A small spectrogram diffusion model, trained from scratch.
Model: layers 12, width 256.
Training: adamw at rate 0.0014, 7600 steps, batches of 128.
Data: trained on short made-up English sentences, spoken by a formant synthesiser in many voices, 26041 training examples.
Rows from block 9 of a small spectrogram diffusion model, named by matrix and row number. Rows with one number belong to one neuron. Each number is 128 + 32 x the weight over its row's rms, rounded and kept within 0 to 255. All counts start at 0.
After each neuron's rows are labels from the 100 clips, of 14976 (inputs lightly noised), where the neuron reaches its highest value: "responds to" is what is common among them; "lies over" is the class under the peak. Only what is clearly more common there than usual is listed. The data: short made-up English sentences, spoken by a formant synthesiser in many voices.
# fc1: MLP up (model.blocks.9.mlp.fc1.weight, 768x256), inputs 128-255
# fc2: MLP down (model.blocks.9.mlp.fc2.weight, 256x768, transposed), outputs 128-255

fc1.317 [118 119 146 165 103  53 152  82 126 141 106 175 143 152 147 126 162 170 162 132 182 159 159 158 127 125 161 142  51 140 109  64 119 161 121 161  94 163 122 140  79 168  66 100 177 124  90 145  97  81 111 103 142 115 160  91 146 115 214  81 124 143 179  91 132 192 149 102 130 107 113 188 133 191 137 155 102 147  74 104 133  86 106 110 128 171 154 165 179  78  76  93 117 179 174  55  84 158  76  96 118 137 157 149  69 120  64  54 131 131  89 133  93 176 155 193  60 133 133  69 129  88  41 164 130 111  75 115]
fc2.317 [129 120 112 174 104 162 151 138 101 130 145 147 184 108 106  82 144 100  37  86  85 102  79 104 139  89 110  90 132 139 170 151 102 150 149 136 145 118 164 116 185  73 127 104 173  81  93 109  87  97 124  92 118  92 153 109 130 126 152 127 173  66 163  82 130  90 119 114  70 107 158 140  94 143 149 175 156 144 180 107 136 126 119 203 118 120 155 120 134 159 186 125 129 165 111 161 130 130 107 150 140 133  79 109  63 154 156 102 106 132 157 109 120 133 167 126 184 142 107 128 205 108 125 135 172 125 138  43]
responds to: white noise; pink noise
lies over: silence

fc1.657 [127 127 145 132  98  92 131 184 145 158 167 122 135 100 115 148 123  97 103 153 146  79 165 160 127 128 116 120 155 170 112 103 176 118 161  92 160 133 107 133 107 136 163  91 120  72 104 157  98 132 132 120 175  91 142 109 155 144 123 177 150 147 149 177 202 114 197 169  81  85 161 153 108 172  89 129 149 209 105 109 145 114 142 127 159 186 127  78 156 110 156 143 142 200 123 101  96  96 124 157 131  94 169 156 155 156 144  94 114 130 116 162 131 107 137 114  72 166 150 144 145 120  97 101  82  85 175  78]
fc2.657 [135 166 173 136 155 152 102 104 102  89 165 152 156 103  94 104 157  83 168  90  65 153 116  92 110 126 126 145 129 130  90 108  73 172 123 183 117  85 163 141 189 120 155 102 120 113 142 189  79  86 112 171  93 130 174 133  98  93 135 173 134 157 185 164 133  77 121 150 160 103 116 113  93 131 104 177  55 178 133 136 127 148 143 131 100 114 156 131 126 119 161  69 108 139 189 117 203 152  97 135  97 151 111 167 123 149 158 159 101  97  84  79 123 118 140 126  99 155 121 145 120  98 163 115 134  98  99 173]
responds to: mains hum
lies over: silence

fc1.47 [127 117 146 176 178  97 109 102 157 138 164 128 108 112 119 166 116 115  80 132 111 123 143 139  63  99 120  96 125  89 151 119 148  98  99 119 147 176 109  53  90 108 151 104 102 104 143  92 181 175 112 140  82 123 144 133 152  85 105 119 104 151 107 117 162 116 221 134 174 154 179  89  88 134 174 162 106 121 123 150 125 107 119 146 104 175  79 140 154  78 116 129  96 210 104 121  45 140  68  58  99 146 113 179 154 137 133 113 127 113  84 150  99 157  76 136  93 115 142 118 146  83 114 135 110 130 159  47]
fc2.47 [109 108 124 124 106 173  96 163 135  97  19 104 192 135 105 128 157  93 206 165 166 116 197 153 169 165 147 133 131 143 112  89  92 132 144 130 130 112 154 169 159 136 101 202 102 111 137 143 133 149 143 172 125 120 149 116  98  98 137 118 139 138 114 124 110 134 129 115 109 106  67 159 158  96 137  89 109 165 129  89 138 131 127 135 150 140 139  91  99 103 118 113 117  32 143  96 211  79 162 176 111 138 146 172  94  64 114 136  94 192  92 122 179 109 162 107  98 204 128  97  93  70  89 118 133 132 113 150]
responds to: pink noise
lies over: silence

fc1.507 [134 133 134  83 129 197 104 160 140 135 174  68  71 102 109 145 114 122 153 151  66 161 140 160  59 137 185  95 111  86 130 163 149 108 127 204  97 126 151 163 163  81 129  93 101 107 111  86 136 126 158 152  87 134 128 106 150 121 117 141 125 131 170 179 119  90 114 148 195 223  69  84 158 155 106 109  95 150  99 111 119 118 105  83 131 146 153 152 128 196 165  92 136 127  94 115 115 138  96 117 172 117 105 130 121 153 168 222 136 150  82  73 122  91  86 138 110 153 118 119 191 129 145  81 164 217 102 130]
fc2.507 [128  93 131 108 159 183 158  92  39 171 115  65 170 129 116 141 146 170 137 109  77  87  70 156  79 168 122 148 139  42 108 137 106 194 127 167 175 139  96  76 109 141 177 190  99 127 144 123 157  97 104 141 112  94 107 123  97 112 168 137 140 111  99 136 125 165 157 134 132 166  95 103 168  83 118 109 149 157 136 142 150  77 144  64 143 140 124 147 111  94 131 171 102 170 110 108  88 112 102 130 181 149 167 207 154 113 127 132 123  99  97  93 185 101 109 147 103  92  75 115 171 157  98 123 126 113  91 173]
responds to: thin (high-pass)
lies over: /t/

fc1.63 [127 149 116 155 117 136  41 107 148 120 118 142 122 127 106 171 178 134 130 164  81 120 187 162  96 127 127  90  71  78 147 124 177 133  70  63 148 170  89  84 130  85  55  87 132 141 201  90 146 121  72 166 126  75  89 190  70 120 181 121 111 103 103 128 119 156 183 167 116 124 135 137  83 170 142 100  91 124 103 137 118 142 160 174  91 133 137 141 130 180 128  99 118 139 132 147 119 108  69 184 144 108  49 167 163 114 143 118  91 127 147 139 123 148  79 166  81 126 108  91 161 137 131  93  88 117  96 170]
fc2.63 [ 96 159 152 106 129  90 162  96 143 139 122 127 126 151 111 145  88 146 162 111 161  86 132 103 125 165 109 129 146  86 139 137 107 181 152  78 188 136 126 119 113  46 142 152 101  59 144 135 146 112  96 139 163 140 136 165  86 122 157 114 168 173 124 120 123 125  90 138 117 145 104 152 162 154 168 134 134 127 115  93  47  73 124 111 167 143 150 167 143 181 161 159 167 130 172 194 109  81 138  94 118 143 119 141 105 114  77 145 138 133 139 139 157 145 108 191 163 157 111 169 155 122  89 145  97 114 104 149]
responds to: rumble; pink noise; white noise
lies over: silence

fc1.242 [186 166 173 153  58 121 152 143  97 124  78 198 124 153 114 122 162 154 168 155 171 142 104  76  98 155 135 143 121 104  93  90 106  99  51 158 117 137 146  80 101 113 109 106  88 144 141 147  78 177 141 120 137  81 127 151 106 156 147 181 137 131 172  87 138 147 197 133 171  88 121 167 192 120 115 106 180 149 119 173  99  85 129 174 115 119 114 131 202  95 146  81 120 154 115  96  66 137 114 143 114 173  86 135 130 121 102 135 123 137 129 118  38 142 147 141 115 113  91 108 155 111 120  87 116 145  71 121]
fc2.242 [107  83 135 111 108  99 126 104 105 119 194 145 130 136  53 122 148 150 172 122  92  64  96  97 134 120 108 151 155  79  76 197  74 151 145 115 120 123  69 139 161 110 139 110 147 107 160 195 136  73 132 139 133 148  41 128 134 122 136  83 124 115 167 129 140 112 137 126 175 164 114 118 141 111  85  91 144 124 198  62 148 105 150 165 108 144 154  50 108 127  97 121 143 173 166 184 137 103 117 148 169 122 138 112  84 101 139 144 114 148  89  94 157  96 118  76 106 163  86 115 180  88 122 117 169 165 133 107]
responds to: voice: deep voice
lies over: /h/

fc1.469 [ 71 142 122 126 120  64  80 153 123 140 187  88 101 122  97 127 106 138  86 120  85 114 111 151 132  80 116 108 133  78 128 127 169 116 106 116 127 124  50 130 108 108 117 126 145 156 134 101 231 118 146 109  70 107 156 136 157  66 120 141 151 163 160 115 144 122 168 125 145 172 222 120 149 203 158 160 103  87 147 140 153 117 154  87 149 179 113 153 136 110 161 133  67 147 118 148 131 121 147 119 113 125  85 167 137 143 132 159 155 133 100 108 113 142 118 141 134 116 130  65 152  95 107 164 137 158 148 105]
fc2.469 [142 109 132 147  97 193 166 142 121 147  70 124 169 181 150 133 156 171 184 114 123 153 143 150 156 159 127 164 111 130 197 119 104 125 101 140 150 113 178 131 129 190 177 145  87 125 106 102 119 189 109 116 117 156 121 140  89 139 149 142 148 107 132 126 153 166  94 176 146  62  62 134 113 115 154 112  96 146 164 107 108 157 152 109 102  90 115 137 112 114 108 139  96  74 123 106 169 188 188 126 158 157 183  92 110 144 145 187 127 164  83 140 168  99 149 103 158 127 146 161 118  96 125 126 125 158 131  84]
responds to: pink noise
lies over: silence

fc1.741 [162 129 180 105 116 124 130 138 112 123 129  89 136  99 143 139  70 110 142 123  94 176 136 148 129  89 107 106 148 104 101  85 173 161  71  87  98 176 108  83 100 119 127 138  84  57 127  87 134 139 129 151 183 168 145  97 127 180 112 186 125 121 118 104 111  46  78 193 112  93 100 148 132 165 165 155 121 103 152  99  97 107 141 121 121 146 171  70  93  95 115 103 162 165 162 107 161 138 128 157 122  42 152 137 109  93 128  99 102 152 123 149 172 135 129  96 152 176  97 176  75  87 118 125 118  44 103 131]
fc2.741 [109  98  97 185 144 130 109  64  93 173 156  86 126 165  86 148  88 151  64 152 120  89  60  88 109 146 142 162 197  98 156  86 102 119 177 142 187  66 125 176 105 161 136 133 124 157  84 159 123 104 154 140 110 137  64 144 135  76 146  86 141 124 153 128 147 178 120  87 104 170 138  43  85 132 135 130 168 199 107 136 111 177  95 138 135 179 127 149 118  45 148 133 148  64 107 143 116 158 155 127 160 156 172 114 129  93 166 167 161 129 159 133 140 130 173 136  76 121 120 120 200 123 159 143 135 159 140 116]
responds to: voice: low voice
lies over: /s/

fc1.537 [ 85  90 114 101 109 124 123 190 115 117 145  90 167 159 128 148 102 117 137 113  61 134 188 109 108 127 119  96 143 170  83 133 142 106 118 154 156 145 109  67 127 142 160  94 134  71  99 139 119 141 102 113 197 128 111 115 182 126 149 139 214 173 113 151 106 103 106 143 154 120 172 113 136 130 110 109 109 190  89  81 143 151 161 133 128 156 207 169 205 101 125  98 190 142 125 126  91 143 144 145 161 108 116 154 133 146 164  97 111 130 122 178 162 130 110  94  98 104 158 154 125  93 164 121  95  99 132 152]
fc2.537 [123 137 136  84  61 118 131  68 171 120 182 172 136  93 105 103 166 101 122  81 133 173 103 146 194 148 139 147 125 116 141 122 132 119 169 188  51 129 118  82 135 103 134 116 151 137  90 129 115 108 167 175 109 151 102 132 148 123 107 145  75 147 131 178 104  90 172 112 142  98 140 120  97  96 109 190 128 139 122 132  88  69 172 153 141  93 152  84  97  81 106  90 128 121 113 106 127 137 146  74 127 142  88 129 139 183 142 122 109 160 160  89 111 153 226 136 112 121 163 122 107 116 164 102 158 135 137  83]
responds to: mains hum
lies over: silence

fc1.639 [125 167 134 128 131 138 110 151 140 134 119  92 105 147 114 114 156 124  78 114 139 125 109 101  98  96 117 124  67 120 155 124 117 141 111 151 105 163 154 116 156 100 172 110 132 152 123 125 139 222 116 219  98 133 109 151 107 103 152 165 115 129  96  94 147 101 123 129 159 121  91  78 158  99 115  95  62  95  68 113 182 147 143 137  77 173 107 121 109 132 138 124 106  98 134 104  89 143  74  82 155 139 161 158 109  76 103 111 113 115 113 162 145 167  99 134 191 114  88 149 173 191 153  84 119 128  79  32]
fc2.639 [129  92 171 145 111  68 112 141 128 141 165 164 140 105  95 180 164 129 138 140 170 156 122 177 139 106 115 103  79 122 145  92 134  97 118 154 133 170 127 199 110 127 170 116 107  76 132 144 139 160 123 128  82 186 130 141 147 137 110 139  88 161 120 145 128 106 140 145 126 150  73 133  65  99 186 129 111 119  97 164 173 126 125 187 140 189 117 133 123  82 113  50 143 106 122 138 158 123 163 100 118 103 156 111 105 137 167 113 103 115  86 242 136 126 132 100 111 149 172 184 161 149  90 135 102 154 107 189]
responds to: mains hum
lies over: silence

fc1.572 [ 82 113 202  80  94 105 139  48 148 151 178 139 128 129 124 172 122 126 187 150 114  88 184 136  87 173  72  78 165 149 100 137 124 147 106 100 169  76 154  73 146 107 125 151 106  93  87  86  96 121 131 145 124 112 149 116  74 159 135 149 160  94 119 139 113 116 141 118 142 102  33 133 154 103 137 118 177 154  72 127 112  83 132 103 145 118 105 134 223 132 180 109 134 148 164 142  91 141 124 140  81 135 154 113 132 100 133 127 145 195 144 165 147 125  97 141 164 110 155 142 188 120 142 130  74 180  97 132]
fc2.572 [134  90  89 146  82 142 123 186  91 134 111  80 124 173  97 102 105 124  62 104 159 168 125 147  93 121 107 113 156 162 167 121 160  58 133 140 132  99 133 130 125 166 118 158 180 182  88 147 196 115 148 108 135 117 100  38 192 163  87 124 121 140  75 158 129 121 124 106 137 144 144 137 122  82 105  76 160 124 129 155 182 139 133 120  79  92 148  74 113 136  88 172 106 133  92 103 121 184 146 102 155 142 151  84 140 110 135 143 156 133 123 126  60 112 155 137 111 121  85 124 135 175 153 136 151 151 123  83]
responds to: mains hum
lies over: silence

fc1.448 [154  77 157  80  92 115 134 167 104 123 132 137 137  83 150 119 101 157 110 167 154  81 162 103  59 134 134  99 140 113 115 130 197  83 112  87  96 134 160 151 147  99 124  93 132 103  77 122  96 139 191 118 145  95 155 137 115 186 157 155 158 132 137 137 146 142 183 143 129  59 101 137 152 121 126 136 143 153  69 178  96  84 153 115 108 168 119  71 168 143 150  89 132 165 103  96 110 129 111 196 128  92 112 147 122 115 102 176 124 142 142 159 124 118 106 140 117 165 114 143 195 133 126 107  60  92  92  99]
fc2.448 [ 81 121 168 129 141 170  88 100 138 119 106 147 141 107 104 115 116  89 195 108  39 124  70  91 135 106 157 176 143  89 135 151 105 184 111 133 102  86  94 112 120 157 163 107 131 170 123 157 137 115 114 147 157 134  77 120  78 121  99 129 109 155 192 166 172 160 134 127 139  94 121 139 176 174  94 143  88 170 148 175  84 151  97 176 127 138 120  92 127 110 142 138 126 143 163 119 125 162 124 121 102 169 164 113  76 137 130 140  81  94 146 113 166  85 123 105 147 148 123 134 143 137 193 146  99 148 126 117]
responds to: mains hum
lies over: silence

fc1.266 [154 150 160 103  76 151 126 165  87  95 145 122 173 108 182 143 134  97 118 163  86 120 176 135 107 125 107 159 145 133 141 141 191 123 106 139 131  99 135 110 127 175  89 126 137  50 137 205  87 122 177 155  81  86 104  85 154  96 192 130 221 114 126 154 125  96 118 115 166 115 155 114 134  40 109 169 104 215  41 154  87  91 146 141 146  89  91 133 152 148 147  59 109 190 116  59 118  90  72  96 136  68 118 155 163 136 110 150 144 189 114 171  84 145  81 140 120 111 158  87 135 131 121  80  99 140  97  88]
fc2.266 [ 80 127 136 180 107 190 106 165 109 168 140  82 129  87 100 145  98  84 133  78 102 143  79 128 111 127 121 136 121 127 153 134 134 156 150 115 149 125 108 143 165  84 148  77 104 106 171 176 129  50 139 132 103 157  83 135 126  95 116 143 116  98 121 131 177  90 104 132 115 138 166  91  75 126 113 136 149 150  97 154 109 184  90 179 147 136 190  98 140 136 156 138  91 122 158 164 126 132  63 140 187 177 123 119 155 173 141 107 135 179 107  76  85 132 146 131 140  76  43 158 139 104 192 143 140 122 151  71]
responds to: mains hum
lies over: silence

fc1.736 [108 131 126 113 132 100 143  84  94 124  96 132 168 146 131 105 183 100 122 152 122  92 117 158  97 122 155 106  62  85 150 107 150 152 104 182 154 159  65 128  87 116 112 151 160 165 168  94  94 136 123 178 138 143  94 183 106 109 141 113 155 154  72 114 195 137  72 162 115  96 105 168 119  82 106 118  81 114 139 139 136 190 159 171 128 148 164 111 152 142 147 118  97 123 151 120 109 110  89 153 130 117 126 206 146  92 103 130  92 145  84 174 126 142  72 134  98  78  92 154 113 148 165 129  57 158  55  92]
fc2.736 [ 87 111 112  57  89 132 116 107 149 156  96 144 168 137  90 157 135 115 183 107 133 101  97  99 131  70 111 166 151 122 133 223  95 111 158 159 166 159 117 116  80  78 117 108 144 137 139 130  79 123 139 109 107 173 143 188 133  92 168 146  56 157 159 132 102  97 115 172 123 139  92 106 125 108 110 127 150 137 139 116 124  59 170  81 114 138 132 189 150 164 108 145 147  65 176 105 143 110 132 181 136 103 137 196  66 102 146 156 105  58 174 100 137 102 100  77  92  75 128 130 169 102 164 108 124 143  59 115]
responds to: rumble
lies over: silence

fc1.53 [ 98 135 176  95 155 148  64 117  93 130 100 119 169 152  82 178 122 172  95 121 110 131 106 163 119  63 100  79 132 173 127 128 129 123  87 172 118 145 123 134 158 178  86 165  96 110 106  86  90 156 104 133  71 137 107 161  99 127 143 153 134 110 135 128 135  96 115 158 116 185 108 196 135 100 119 119 152  79 136 134 131 126 168  78 133 155 128 131 103 180 191 116  58 119 158 162 121 108  54 113 145 117  99 123  94  63  73 200  72 179 114 139 134 103 117 118 160 142  76 140 200 120 105 145 122 122 117  88]
fc2.53 [117  95  73  78 101 160 143 163 154 115 113 100 115 125 102  83 188 137 119 108 138 103 113 113 119 163 144 113  96 119 144 145 134 159 129 111 151  53 129 154 140 109 126 137  70 112 152 157 158 114 191 176 123 191 122 160 139 114  97 133 133 126 154  70 110  99 174 105 168 111 125  94 107 121 140  78 135 102 105 129 167  82 157 105 142  98 158 144  85  64 148 107 203 140 112 143 123 141 179 104 181 111  76 137 141 127 178 140  94  86  87 126  97 229 126 134 127  91 142 167  94 154 106 116 163 111 104 100]
responds to: voice: high voice
lies over: /s/